From a checkpoint of a small masked spectrogram model: encoder width 160, 11400 steps.
Rows from block 11 of the encoder of a small masked spectrogram model, named by matrix and row number. Rows with one number belong to one neuron. Each number is 500 + 50 x the weight over its row's rms, rounded and kept within 0 to 999. All counts start at 0. Numbers have three digits each.
After each neuron's rows are labels from the 100 clips, of 14976, where the neuron reaches its highest value: "top examples" is what is common among them. Only what is clearly more common there than usual is listed. The data: synthetic speech, music and everyday sounds put through simulated rooms and audio effects. In brackets: how many of the 100.
# fc1: MLP up (encoder.blocks.11.mlp.fc1.weight, 960x160), inputs 0-159
# fc2: MLP down (encoder.blocks.11.mlp.fc2.weight, 160x960, transposed), outputs 0-159

fc1.142:536566463633462488528540512519510448507555567527522543501484542523552562430535561401467571437541585422532448530514537516507512473483503507402449536431559440467618503515485495384497531467455459620550487403473496432438486483484521581532452404555515509445485482566576530470492597541552521516471571434512517590503493409398482415490483488557390470467401457494487557493442522537476503509452493501565537381502529495541487508553522473510570557522508518498483552583479513410459531459464487
fc2.142:505403533458527541483493493521542466370518426472582447501528562482514548497428482567596400396554480512505527466435538598522447629533508587465579468528478572428430449446492511536640453472431506495478532524538556440523483560487495506481516545480418522528540501525510543459490466530536416601544480550475434594499480483463538551455526565538472556572513416538540416384513530503389456489570527493456618528490438493449494448511529468493478493435480498472438525529487550483529480541503480
top examples: bit reduction (51); source: everyday sound (51); dry (50)

fc1.284:529427543511464482546616431496488506512463536504510483630490471559473503441563499440485508606456572474442481593532496545493473554406563518414559458443655371532469488459455528478517552528450376507411550556514571405498412494482445474488537445487451481534486475586467476492473511430506467426496558482560484545555479424489611529505485520539489518548439465568471514527594468547444535462509458503516486439520461545394554503510507431536492485574480538480569501522404474521539483556514496
fc2.284:576523434558574534601508453535454467455462451460536475438563536487566542550459537443486501372532549505472514468440456528463473490561466450480504486491477542399480463523553483490560565429503525495498479436491508577436597524620525502541427512523511538526542437544613398549519548557536439494504483536528431507397553556435460504482564502496511493433404502466604443456539484525538452550576520462455486530497482469557411394570493471498541541478473469560534534598482533485495387459398443
top examples: dropouts (60); drums (50)

fc1.350:498498543523399482510453560616539463429513534459561466620559560454507471487470538563511512533531474497443511521465513574482476488523346358514472481521547393526548537461448473452577517519498496539583473402488511490526489510559471646543572480509498585463518499479504518505524512627460593609475522484470542528472451412475509458415446532475426450530460522558495533568540471553522470464484582528462462524487542546513537488504550461390423491463506520529565445454478506421491475461428438
fc2.350:451475522469564486502487501601497491566550434571564395435496539510363485477431474556533388549453483560527419554534455492481506515519560479487451379540549375597543570469468430515470554478590557603576475448502505494505543513501505492497566553502502564619487470499593504517517597415492496455513513468569534481486509500420532515515427446488493396400549568511501491460496520491450492517543522432558498518511523428392427531507535524541447486430515521521467496456456509394510481522483530
top examples: wah (76); dry (53)

fc1.256:381460479480539545451496500557455496480534442490516443482535496481532487458424471498492539509434495426549548435538517515444474547570542423506459522560563568388491525453545476403546466459502384554515523509422657491518564421497537516593455515516579557486561494569464442585431491381453435494605493472436458475485521511481503479565487490501452587540517453504519465403591506424493579546474547491577493502530439515472477428448556462476479512550439556573432522490582569519514558478532504
fc2.256:524605562510374429482526467504564502565536478484494530435552614460388496450454516474527451496603500567496549523577502564444582519501396543438525545509466444540537466557522485520465432583445539473496453433512427432552464545432542465469467555511431508493437518595472542587509496522518397501537488481526458513536484547492554513547409472493433485552474490479526383547460550552431452598538531594489488491448491512484530444527517494406370437569570479504498446486539562497522541471520470
top examples: bit reduction (37)

fc1.746:533463508520495563522444558532456424534516512558463525497415495535528493419471528480526483595446526560426594468419475553519486425565592479488529470555582538486344501530443396506435468524523506406511565569501365477556538438561526555462522515504500462510543442522513443401478513546573609485540527581520609542484545418513468572469550510481479410459557489516472510488526487459567522470434583453542538481464534526468446412552511507511465575512488528516472572433432499516524426572533484
fc2.746:490488459485525446450435427481589449465493494454584522449507502449526500483536448558505476451451365474501522494433508496545497511497474600504561585580486516502524446422440508577518505552539435526496483523578439548546499558523414528489503472522576476535397511574379478447531457509508497586509504476438563469583487423553495480480497543584496453472526514540475460454574527496508420549492383448478523533506440478527567494490525579513478446507585521434497395591526565511358618461568450
top examples: dry (50)

fc1.67:506580501501472448481529585466595482410495443565470517500517567425549508487449568476442594458575445428540516493530502519441547523491430537476563552391510539518466450524427481388481556501417447519502429489505507440503498547473462537549552588554501529511595522516632431449502506583510508541483514437471520494498489494583426496515470479464431488655503554585448556515501482483467477367489429531477460501481446549444439608559481526505419473545476549538514472470481540516505488397425484
fc2.67:512518413510434497419476413578399590485398535483512496527451611491504521518502473568560454668397540532503542531499471451489416415534511507550468480533509457483488506531549576509480474546586573495514562531531529503457503392518556514494484395583431492485507443462480511524526573436466462583529558506539436583501446522366521487480484503497548527458511546445518414539499448485509541590418447500497472489409490505513540500536554502538513539468507518587519619397478463511525495504486438
top examples: dropouts (69)

fc1.721:596530420454459567505478597474468405525587456577462548520480470517527543448520498476447581505449524571534554501510514449462449601531558540500584538387512550535472461593613443515411441529497481489496594415476473469462448476367524521518538535545555547454446570527478438522463424567554432481564402525583493571492448478538493478428451573451483501484590552438480574518509491514564567534504486436421548500566516479534431520495564521468532500471493503469569423480461492468496469452470475
fc2.721:490586496537502558542503420437501471516524536432618505459518524491578581553501584530435489496490474509509455484483509465532461462523514539424580495553478517540349555459528470467522541478506459528406496540437472598535519423459449431503595427488411491510478514535466505420532457536428513470495454517474444528503489494473409508573457492577528434491555435546431444503485488516581536477499403413498579480558564502584528452619411465502548515517543555541509473558486545506477432396435618
top examples: band (77); dry (42)

fc1.296:429486620454602506521484459453484532554482485505555473542453502427477620491485490414494523564526410467531578479611437538539461511502471458487426485584614433594562549499516484560500455516446481539575405478483518406544570491542427491444459557402509512500463495492545556481448485577509560516487520489547509530415444475472469515448489476544516549516482471448413401506486457492447441418513506445524571462534545594574412584495475504512476482387451503562521406529534563474490527533480527
fc2.296:507527483536451650567531496524593427506442474579402499499503538478532418348550600439507523504406531544452531499497462506546478554494593466447579473482481495460450506547578493511423459526557472456526567482492476507556497534442540459517486503458536568623418481528431507547488448502502542475546439471479490422493446492446421501499490473520529447444596510454505525555453444542462446563505472513436431540449452473517565437496483537503445486635562521472593520507413551496501519377492528
top examples: everyday sound (82); dry (64)

fc1.429:501537563493560518557534494443541522471483402494437461530498521495556542391541472444495506516532573524459472416555519525596585515526517559529518454430469446512421496446474483469469414481493497538598459568444422500575433442496545506489549425518508479548455597542485418459469483478430539480496447533562552475490503464521557555539518556398452459539591524423515459499488481576455408416470462570568468535457451567538318543525506499515443503620530534508549491475538404447497528532557520
fc2.429:491516497487469557482494497461545477491461472463538615583490499465516462530496499507483466364476521471563476480537480513532567362516461452553400542418564528434587475519552510521441507594391549576529404496522527476533464450486508577463580508504617508483512535479579439465590533480514533522455493543513474591544520585552440510422453544523520504427526491441525422507536562567529555455490498457476484553404546342451517502429457518575545503502436450461495518563475511576430439466481505
top examples: drums (60)

fc1.618:455505535474500493508574545508549426468429478525492513481565436378470494449450544488498468420460511505551438523447396420482511487508520530510440554410446451540501469461497481432474541556522463495509525437499559525451482476521551525448588496490463450480502465444532610528559450506508607490510429475533509501631473507468432530451503531492494445483526478408466537515489515481538620473515524644539564613488476462443452462577503611519642393618452517499549446486495481576552518457523501
fc2.618:485473395564506528510416526455523549471606492515528427470480473400493483534519391448526501573516542534559519457496528476564462467569574503460386528494524508575595489497459538477502576513476505479487464520525539445452544467533487498510424454542507497446440509547485448508461536583553509475491518506508447489529587472392491467446530462493537609561473511562403463526556513454541537535501625461463457426541483654537430485450413413514456526459449531576524616530430476576411447484494510
top examples: dropouts (35)

fc1.325:439501562466413438522561538483502604500574518528538412494455535495475505470435590443575524511503482434554431546472498507516506559457513461480514440449571571585525513472481446572502523491466503459456565553509571445465563591463461455478507608452406506505481527424416426507468532491518550356567508416531549533539580533495478472440502488519520521488378457513411466515492507442519458429517632561456575428481467577505556545562534525540486502530464517501502441449486494580513520404546418
fc2.325:561528493471474476502495468459535500493424405522438532429527512458553420411542429564442518535487433554429467369519569456599489499496459552474525587476485436392446556508548531514513410552477521510539517489544568539484445480448437550477435566547573518549523417564459586461568512480451547593459470519464409428464524500523553517466544528562558468452558483529562569502553437530600509490525490393498576468533501406477489450570474473508562524560536443509419570472517514477509606539467509
top examples: dropouts (83); number of effects: 3 or more (37)

fc1.628:561617490568420492607523462413552552498501509515490503537457449474481483584560521501477497539503495503560571590552543532458514495552463507515485510539535541475497540516513504492430479542533550491564564523531407483476435526464429442502404505513559504470529527466478481528504514546485571549488512546469588439466492484493494547501488569521518461424570481552485532556458466366539570523565543417435518412384511499482468477463537526441347517512481426378389514478470458365565520533546401
fc2.628:446479519477538545373485490493465515534460514509504507469571478509495495473514527469525518439498515479457465506415499596378465543446519526529481563555417492497405482493462550503515502442444457529472512586500595549524528477393502461518433471488394457481493496555581486547558493545568445426416472517467442508529548560532528501598467477577587478625537453484470529441517497515602497569452477540511470580562468480549557515464398556488532598560572554390494418443472598575498527491443556
top examples: wah (77); band (64)

fc1.459:486602480466462561409465453509467595557495442529507514524506478540455628462553518567494474524436493499486396442487438461527573518468452556409430507624539550512541515529450511496445430507449606495594515586494496529538525430518588519464428568488440489503383559538491395427480549479469589470519506443437454495501547469456534458480526503479540511547461393415490469576504599448516539544497438454537457526523458600527486536497526410506585527470506529527475491463486487576448445536485441
fc2.459:533446592411561523509475434480465557577589532462517456525548559471599463407569426446526433477424517413494519479405527564456457449558541448527480493400381412509464478480527563541474506552470463532507559476464498452427498577542548472457626539425529529545501451473544546532560485483507542495510449476531579429473477467462455539445490453460459461519503502484527541367535477591562507505497515483520562602404523483472534472460553533473565509510501577552538405564504548489495512490587434
top examples: long reverberation (67); drums (63)

fc1.358:458548595499597519472519486551471512494554540526516473512464434556466380408535519542523607486533535473612489482503560502448508477498476540493482444406508453475503525517551499503418556471468433490539474445537595402518475583493540522518488465590574428535508486558342473470609520550530548503585539475572500434395423476546534495532509519443586458525479557545560494491495544583428484521431436538525444551474509521516465480578489457505552497461445489534468502475530456443437381584432482
fc2.358:604515546475532495494521438459569407540496517527478497547507524555494552468478498469544586475479480495468509522549584561493442396552487503492500535512571547457442480468492454473445440483588522483396513522482438562512489462612493509460442451440502558555423483510486581442554480472564601464508464476372453493558485506532477464557425492555469434568490516458431412511490461474578565503439527623483430508511484488534547458409504491515514527601580518425494461540487626545453645514539445
top examples: dry (58); dropouts (33)

fc1.38:638488477482472537556561487490362503531481449530401559539507506559513430470430448439450512478556522503506534506449469499498580469473516584441443473477483487564492491520539484488455533499463466538479500534480547424475454583492555532474485478553459517486503538517396456495483534563504488352507536501542532522515596472519557465511458495508445444580472556467510362503500500641451483420476476559630529437479512600446505534485435590499462563466512460503554538573595523466613482456426512
fc2.38:536490525483564537516481513543560513523497537507580445474512537442537533501483545593578508474491401493512440464545501520409485585521523479585538524448546553477462454448425453464564502369474545449442529464390519450437486459491544404467521512457565463388571474530524521454540477508532549563606512560401492520531514528487502498382528560443473459477595500569519543480439540490585512486497507505395562551468498432459512557537484543491651451444500408453539537443416460518518468514579462
top examples: long reverberation (76); reverberation time: 1.2 to 2.4 s (51); bit reduction (41)

fc1.513:555536501515531469497527524576601389563517463493482601546483601523484565438450574527426470461424463492516466526529541580553515588420583532411477546458502516523459437505474429490494467478451602565468572554486499411511469517492557478529463516504510531548507550491408456480541496434429579439479502486443526461552548598514512512495428492378415471456498538515502534443505545597470414492480469566533464504603495487449523436535401502529515510561504608489515422528549394439511453487490544
fc2.513:524561506488507556498468450494528475510374444489385485551541547565468513582468498518505450467520434569428422394465405543470547496489509561502395512605442471485441455385539494555501605535473502538431454460503519534624461520488527436446513465507489525511488499463468413515563499497604450513466529393581521453471517498550481490535532459529510551559520547546451483611541511535499506431552552480472535496397503512592548560564422561545590474484466446518499570528469526466431484575455462
top examples: long reverberation (93); speech (92); reverberation time: 1.2 to 2.4 s (55)

fc1.11:380540480458553512471356448430445523513438437488513492375563471482459545485435497561482579480475513420460615479426573450500466425539634401504457538576597444491537534455485448512532481502448489454498568518457477517485492450490518558535471475569555430466499494460482537578466480525511541449539419563474463550563531540507466538514500567548505507514544456535542557484510433506554521569499598540564489549541439477510497452470543513524486483507505535564477539473613452506431485646532583
fc2.11:552541500488504500485534504538480497460477619494526575512551504540533498536514501518525390513517414524504578522498424522505535530405482529388541531535454379511485546513485574476476554500570491441498467506557478495490557531565439528576444504536453442524478456553519540548474491450531455482508483468558530476480467534510482440501578554558580420484596433556485478601571532452419484463465444479428468517415461539512423471407517487596429503466550408327500511469439489544458617387490491
top examples: dry (56); everyday sound (50)

fc1.181:542491516401480496500453562528506483479478524577531462565481466503450419521477476585522495481552501613551490436536484449487528507540451524530520454454509435547516380402474548471493536494473418474512592493598503472500556427422532513545483453569507469545559489535451568598539456413461472491507418463563514578374513481510500526475639439486449430441526499555552506463495602562473478430547441438439555524524545565581532539508549547420512497510418475604494488524466441410504498447429515
fc2.181:482603334544511509513492505550536448494479533470462484479483468498581460565542444608460512485555501489486477482466467436572547592466646415495489529474480444527446480460465489447533464500473506506488499463534400498475443491449512435463555484455542486574464590481565585522508568465491554519424480436418595546552532518366563590493415518453530522547512573508414507525541521544516575519489467478518435579469432511525480447535404420460549535531569512489509550507581497548419454520451493
top examples: band (82); number of effects: 0 (65)

fc1.480:580496432605394437515576528497561461428519488546573525590513511535552440448496493493484430505525465558509470514420488468452535519501449440450535533467469475545573491495581502495508551500412492469519495469480542392633501409522502527463401471494505459543492520535428616421492538537515509478558507480392494511442413488582504566435490565451510571464496528447461583661453534485565502521452529500520522390523466495569551491490436521448462550442491563503514546498455562460420483451461539
fc2.480:542531584496521576560450445459544520518471533492506486462531540468543416494506414509595484537508413517515549518456484512566540560568472484543475481604528493468488468532478498499494390629489472511509491399522551580550508435403455474464443481564445593561494443516414467459477397538554520531456467574432514477498490546484423419478594464581552461488551497479516580385511482557473405554482464519548592505479445378421489509497494515476514447448512490566512439458546573530554500453594490
top examples: bit reduction (34)

fc1.456:532486555446444554541442575440489511443534450528416530546469495491516393446504507570470467499609537606419445469573612478486503511513444548483557481564568524477472408443446625466557538421468489438615555504455493426501466427557516540586424486527480525545506508537477571501629458594562516526467492494472492582448506486542512528425550490509527416498565438507489532475530469565488484501573468480478479517478506507476431448488414491460508505434529414570441549425456530481467418553544533
fc2.456:402457540534645526416517482548491427478505545463488417475489565478594559516454410448457539438474502423491481498492522503527497421489474484532406639573462525540508470497523538601453503587551430574516530544503511488509535538456496526499539511490612472478550451427484458439443477533469467430452527512422552535496468448498568453558470466608416571552448590535460476485486492442574509566443492513434481453536392484516560425526579483530530495536491587462537427516555474502534501581439490
top examples: dry (77)

fc1.436:500529463484481550500505439540449608516478455498568580455486520573490502532464594494372429532519532416554519581483441523468503514460436563462473433413472482596488537582498520533520449474475500497440514484539516500377553471425527482517577449558505422416606517489465596478547498500509527547494458629616455510507452465499527512596528489390518502446487565470402600550435511549471546475470524470452493474567546518560520574452484527466528440606490458489484508383483501536527502506468525
fc2.436:533487491471524460485499567541483415480410537490528583470483441425495503492521423464484406486533534438470413489463591424524432622423546600531489511400416493534463489438462556571429498545492519425535518579568462455505511473489524508550547586482465477529499510506530452514434577464424435468461540567423513507460511595420549520504523493469543505375511492511535468493497516489467543514575391442567490481529559570514494422532503551469488583518552524419555484599527476656499530505521517
top examples: speech (97)

fc1.225:624496488442513490531551557609463429486437490538523644497497511547417437556515469577483509491485479448519467539472485501532437496571464438529519542431471512479480524527458486539497466441472553489480485430452560449435477465467495466481440545539547541493448533479523528533436537384483550500543508452316444475497548541574485551507564377380482488562477485506526456547582581474505511479468478407493488528551503501500569452450427524526467566490593534548514559483584631487498422481480551
fc2.225:483458502562544440503451531488562515480467503477476446410431474542574476483536449485470543507465441466450518509526560495591523466566495505509493533536468588495428472505567518604582524553538521526461485513564480611605502575574463532520520504442532457568487428488472504521480460467560457460518510500591559476560499482420472422534432501606516535505522535473454426455494481453508445483560543504492466484518505394555561478494624437361564451529418472492460453610397569480362535506527438
top examples: bit reduction (100); speech (73)

fc1.419:503455466563447491641575521414468488432417508472524542554549484462525484459489526505501523417461546476443521595481528531389510429566501477646451519547456517588569523528512541454447464513502502466536500460465420440401357618459465593493473436514530510433550511503529526492493522545527514534518535603547538516490446564541452576504490509575489467520460485482449510506488475432591530488458524520446495438427509573529453406504523508427422506529455534524552525539507469489452478524571367
fc2.419:455539453470462513519575432431485520373500487507456476458458448503575540450541545490462461481499578524541484551485470530451444462493510522481465543471512510512412614475451493516494542394426454455509509540571527500501470454391561480428444562477462482448558525456465514508548510622552479505482439542496480575495422561532502578564442485543626510477451413435483415552476574526592536489488467542519449465499446430632514489390453576555528593560525504438620494486502521524501468563499492
top examples: wah (69); everyday sound (50)

fc1.193:503447463374413440540513519484509537605428497546452511489429569526499499428544543478533471488549482557429495534533438519591449600536523462528497547480551469530534454372437559501471493551476469510506538472534493583487611444599462526411505554481485507489413429469530532512509479572536549543448542517492533537533498491442538553478523552488403534393560463561556510507465478507530470449596601474464397502515550539527425466467548484508367478578567452434492442417528544486506465441449517
fc2.193:514457488480529527402539396544539426513492511517567546493565473564528581547478486561522526508512504423423577548422410484503472498437536636531560506478505473475504504539461404488610460493478501492514553516559507489611513490585462521443442561596515424570462448456457516575444432512555469512563397536452507390448576529491456492569471527447554428492437544522479427410523527438533455512468520548519475399394482507498555463493439523473481473527497501495519504526434515553469556536562387
top examples: band (70); dry (49)

fc1.95:546450534472475537527479531500534581412554425612438526434567597429560575495452527420455508468505546541396463461498554511439586519518554530521472528529482482391468535480497480509519528402540540600541447569534513509483518575524506516569499529548498525526512508486457455466489524476529504492487510476466500489486550366367433444505439469436473486422408541608501507494550452502404519439496557547485409484463609490468514436538529546486510489500489549530565611551514480455483455448409601
fc2.95:424506413494560440484490496531550435497511513430531526501512418507564516506561378464478455495449487473518491450476584509583558508504512546458575532537473574455550474444469541513486476576581479561564507473545470604495449559524502580496477480549566533424426420502469569509456437541557517445532479507401557557540534536422548514431583508505538608480587470406542477522485521491525493631515456369508522483453444380471518490488539618499554483442502468438441494454493540525454449440506446
top examples: everyday sound (81)

fc1.74:505595374503565531547482557537433507512550497535523547515486557439507553524518536510523550471452438540553375526457535501566486547535478425404459458606540504530566515499571509532454429515487578515487504510544587507550500373455515457497430483471566486501476509524462397587520509522394506483448512539446571504508457453620522444501450430470542520435496488512511584536501540524591454489538450454544481430578493541453586551463388467509470449458478403502551519461508458460543409405489455
fc2.74:560426560465541549457511445526504489463554459578543402493545478502441518518465460501498485454566434406545486508469468559421573435610584550565508546501473510463434489434492542496547492437450556519578419490501408501458476470534556406491496452484514530500503464493553433575465506570621539459475617470425544462507528546429423367578514450534532437529571492413510529425521451489502496450543469461561464499517493392529579544391457525495533494522520560496476537473462558533534560547572496
top examples: speech (100); long reverberation (67)

fc1.127:511497478519446555450420608493519430538432473559551467515545437557400570450492500434514434496487596420573416454470572515543485418377533525453510477473448500515576525557536545456495327504437520525524409455505487442484432433516500566529487576514525562535515552509513505497529469461491521482481565472504536532421584519464371532455524538577518569474516512491588472461481539498549508606433526506433441548544559527439498532404550447525513517508451526483419559491520538500563523439496559
fc2.127:523578535438559504450528473474549552510529515462425492460522554528526501466537517519514495499439461462489644457535464535468491423534455556518640516589556434478495494511478466567578521514515455523492508560496461468574472509405426498491470528475429520483479424450504601512439447567514467494510585530413481553485460520455473441486505438581521427484501400513450480408501514590432458496468492495630637397492487407478509579563464536516494499572528512493463424472465584580523443562552451
top examples: bit reduction (88); speech (71)

fc1.328:454544529387444462538581512656545494469448451469588460440517393502553455560520532588502513493558484479526504564374546578487443550468505516449476485423527378502469483549520531502555444477440494511521448486490512493462458455403508522515498585509525461454452502533555491549436519523383512561483436465444426512541497540554406592440571518552522511514487467510570503498490488512397445527552479536516506539531497566469611580475495509384515440493479520516477601481534558497394467520513526
fc2.328:546450497526515475463377494467433524487486563497486466435542626446436462514517495513584446514438495596451485402557547467489476476492543572453518530552441452425471455503487488593464602572553556466562564542601535551527421493498555419614488515471404531589505445523485493438538538558430492498497555481505466499568581441400568500503423543485527482475540524433513433512433508583515513515463394531501448534500475503471592522497452547440470482595571499471464518495489503477410570435482496
top examples: dry (69); everyday sound (59)

fc1.49:463525473463511586531484540432437498603553465492510508517474491485495500478516445532501556468459582532551435521444437543503505569518431584570456425490524464602450574457529534570429444458417509526490526540492500526512374438547519491515591541523509514479432508466375479500518537460440509437579414498639450483555528512499513574525594498538407519366552449452558544499444436564537547468456542502558499447474479513414516461467526476463463579494549539493489567532440443534494392535518572
fc2.49:579493333515522574551453531488621513535560495444477511528536526488475573452509524497491449489437541500420453499524535439545507487516541429461429551446463501491431570508591500490520390547504559505492499506463452417561505497540564479448556549475495524467428540477444464429358538474578496583533522471452587445489422403523478480504499586442551479499545517538444506559436551519486552471516461504537513519459454403499483601488364525506404524501475506536576488585448443514480531533536571
top examples: band (74)

fc1.145:474528549541465460514470565465448476500578508572510428491409479427458526451538433499547509469498509407513588515505517507506469540411549550380480468539541564547561529509497483457513461394481494489445482522453563438550491476389475536548522415552472517514442510518540624501535541450455509448537570424482529574459486569388567419388533577538569482568385492461533478417494497532571468433547532525525478499485578609482430479535419513528518549515439548498486527529497545542605494434500522
fc2.145:414518523480478508449605451514489589509550497496426558628497543462529557455468592425509447461524571590457585546487422563483430495559472563559550450497457444461483541477452524459557587554521503501524489576497584438482493435535507494559522499523367485438463522502547493561551453487531510509527515560599411381497505561430475499455583493373492478487498447516436468465441495509492582449492537514609567438503502545554430596462482499502489476475462420445493490436476499463550487541542519
top examples: bit reduction (100); speech (80); number of effects: 3 or more (31)

fc1.571:585544508540491432494495539471532515521498471571527605589507504529513534529556459415615516505489589418542509491513453470420465504491492530557413514447448460588546423488437477516532475480566543523484524482448491336568446478551477538489513519542479567533462425570476480483629546545561530476482585524485498560493460472400483437430502506508431550402527533439499625500560483495525465421462427578536504439511572541577526416440473423471456528426484508495519452503516401521486530472537517
fc2.571:466450496460484454442449483540555464476479616559490442349515434464548502499512440543499537477465390566474542503462563469545540430446464528458523557554430581529482436458498526499487537439606480461518547575572530538546461563534513442481527460553492553474461533525533514444535356470590500492449473451466517493491491544500539538473557385551546475525543462501393475473501539491530565490567431514437496407481413393445559503528465509593465463607555528404487458507541576478539512465482470
top examples: dropouts (31)

fc1.637:587497594561519533538618517551523592390624477560475533611463513518511518520508498415444546540584502521577499604469457508482513528455462542466523504458444503559449457529530480455499425517394559433457535503488451409503454556469538537493501441498434535488515543564447616503442548434510541483486464438475527471440643451510444407555482567432416502497428517465504471557471509557492547420458499510477542473422505553507454515548495565525571511487544440459471532485489462434596461486499485
fc2.637:418506492456443466563425554440516405582456421454421423523481476459530493467505528636490491489448510418510532474595535622418430490481542525506550527508585524408504501450433499505615516557567539495584408466454504558489477530524517449522494470545468501518510435524566471413512412573497565519498596477504453573527426511446554538471462531465539523462511512642534528531527482481470567526454533541523560566501513468548503443492511389559501552495435381540479549468461523506483448546479503
top examples: band (64); bit reduction (58); telephone band (32)

fc1.747:507426581471469488500506483543455449560560514510508449475484528558486504537432574610429594532460404475458523531509539537569477526545554493522535539546416546556470502529516571458485442612547498480440448428573514404513506417456553399517459508577456447450537449485541484569480466456422467611470591506466513528457545566455457497599508505525482518469428470567501456538497495491562528558470422487454394532556455507490505519414600577547588442450480497523438517490469532438561554547448407
fc2.747:490528413493502455561488532510498544464519481496458524470511564550456440485577499435531389471499491584617420515422473514534509438451562514483503533482462387504574553509471427538491564537528464546454558588353493472471494447563505550465417438429554585586439570547375528458528505506498545553613442454477527461543463559532513528533613595507461468436561514515466557467492477523434445545505553510483528513447549385491508493523497531430496512558602485483472539536512497478437513459449544
top examples: speech (100); dry (52)

fc1.384:523609412512536553498526513530469532502554440524507438468565359433583564515507446445465488532541569542569523544528557476509487543480608505474458597505590528454507503497559498491451416376417502468402552520500511495513522472500492510568442459443346458520474546541446467456420607516536536467440494460423584575455554419510473499419566536539523514548508562536502526546467517484457470533487583521469574485489523493410426421529487482501530492568473529479511492526491488422550548458453586
fc2.384:412472531486556445505496487504562522515475477415528525504530500578473535537542466463532510464512461537475513420419584464488475536506446577513609486565475463448491508378490468550529529673518502505532526491516564558526506585521507455498448476586510520556490494512480482455525404561514505450428514485504458452539527526495547492506440434542568496371506511416429449482515529504444488498436505472563563525506503353519536490576509476361502496548541491554473410588503521584356533420438498
top examples: bit reduction (92); speech (66)

fc1.64:482508435486503474532455525579463560479473471529496596450469565462512468469496547523485506555562448468523480478463540506535614557544515492467472436438488597401484525443481474449550456506488513477495527474604541473511504523497474446502506552514507378503489540612541514513546445556504646579489489497421563522523506423427590472516548475427520532584381573528495542528531467526506542399541418613482489493474449442483569522501436475367476449447524517441539451553463434499548461608526426
fc2.64:529486508495463527458442533403499514569544541493515439449450423526482524499452520552470481541522430553472581563446454459466433452527548424530516453517479452563459547478544560459572530506693535447437489465460554428511499494559527447449467496520518460443527520362527547473449609529429395511517480524557427514491505523525386524497484449519590471451472428565493501440461558467443563574557520465564564517567508538504514453552525517499586476578464575484485570457455501575534387511475467
top examples: dry (53)

fc1.128:512513431517506464498521468496452517509546444598518573518538453488502544461520383488496412485407560601539430542592474434461543489484591540601463493484530510519456446482466429477404476461475471469498576479465583544580485437500527526457532514492513471600368676464414517492521482538502461478547538470477492459501516408614499483570636512483490465461509523461439585490507564519520461600446547401499490524494545487483457486478484497462441550497476559478590479495499486443490505449522568
fc2.128:509527493483495453449518487446533473479428555431514582560522575481444567495537560499415503513440505522499510430459454503480532497512565545445456454502607469522450586484483494489460539515539482504483533529568519544441476565534400484485479605532566556547516527559420470446402534446545537560494405406507515462580465442548458554429489474435504408517543531465558630400525495528451517437457462527528595529458500494473547541504509499486418511628523496543534429506535397469432634464542433
top examples: band (69)

fc1.300:384539458511448524509527496560492552510501471485461362486508567489474559538535540551569605508522411447529483525481463565495549510467508467454502488579511471452458501444454454472506540455515482446566527440424476442437418578524519452475506438548501538551509598540433449548541489470506529342441472539605460488605512516524566567553445540484472465458589537434485478477564496476536472405452499544424488482391436522519584502517598565430459490552522539504454461510589547466573556536530468
fc2.300:558523453498435454511554456487548508549629460451556568536534462521512460456502461476412452505441459495514510421490538454558515481538471447444633543487415582453577514528448512545595445536513418481495534514446578493518442465514414573522532546432460566459466504539469602414515498481478527586503598561379477449532525510553460455505502511504613505509447410473443512551479472595498457549540545459536530469451499462424448515521463502548503461495489400520419560506502577628513493474564504
top examples: drums (72)

fc1.336:442570481506540497468580567570498409491494415471450412497464486475530568593536481563447502537494485473426508509627560487532486505547533495558398529473481551474434481450416525590472497478466483608498556497349525475523505507493489432607564492462562596505584536504522406485538483497489584410521469514525515440530439516444511528466470487488460527559485521496522524396566526487581474337468570486530538544563527515492529463500533481519471483510493367552500451555434521484456439479452491
fc2.336:558491424585504460442449526489584478545502485477515441553540471480555457418518573518589558546496385480521596500472439596528473496566566460485541551568404555448528496484536504461454361587446450410506524471522537553574443451554441484474403525465561506539491495524526532498476516514489454561448580499433509505457471472475528449558471506563541459476605501565449513485483391439520519594476453478521511453567436486471570466506419488489474446594482521541525443523536584442519475463610560
top examples: speech (85); short reverberation (78); reverberation time: 0.15 to 0.3 s (40)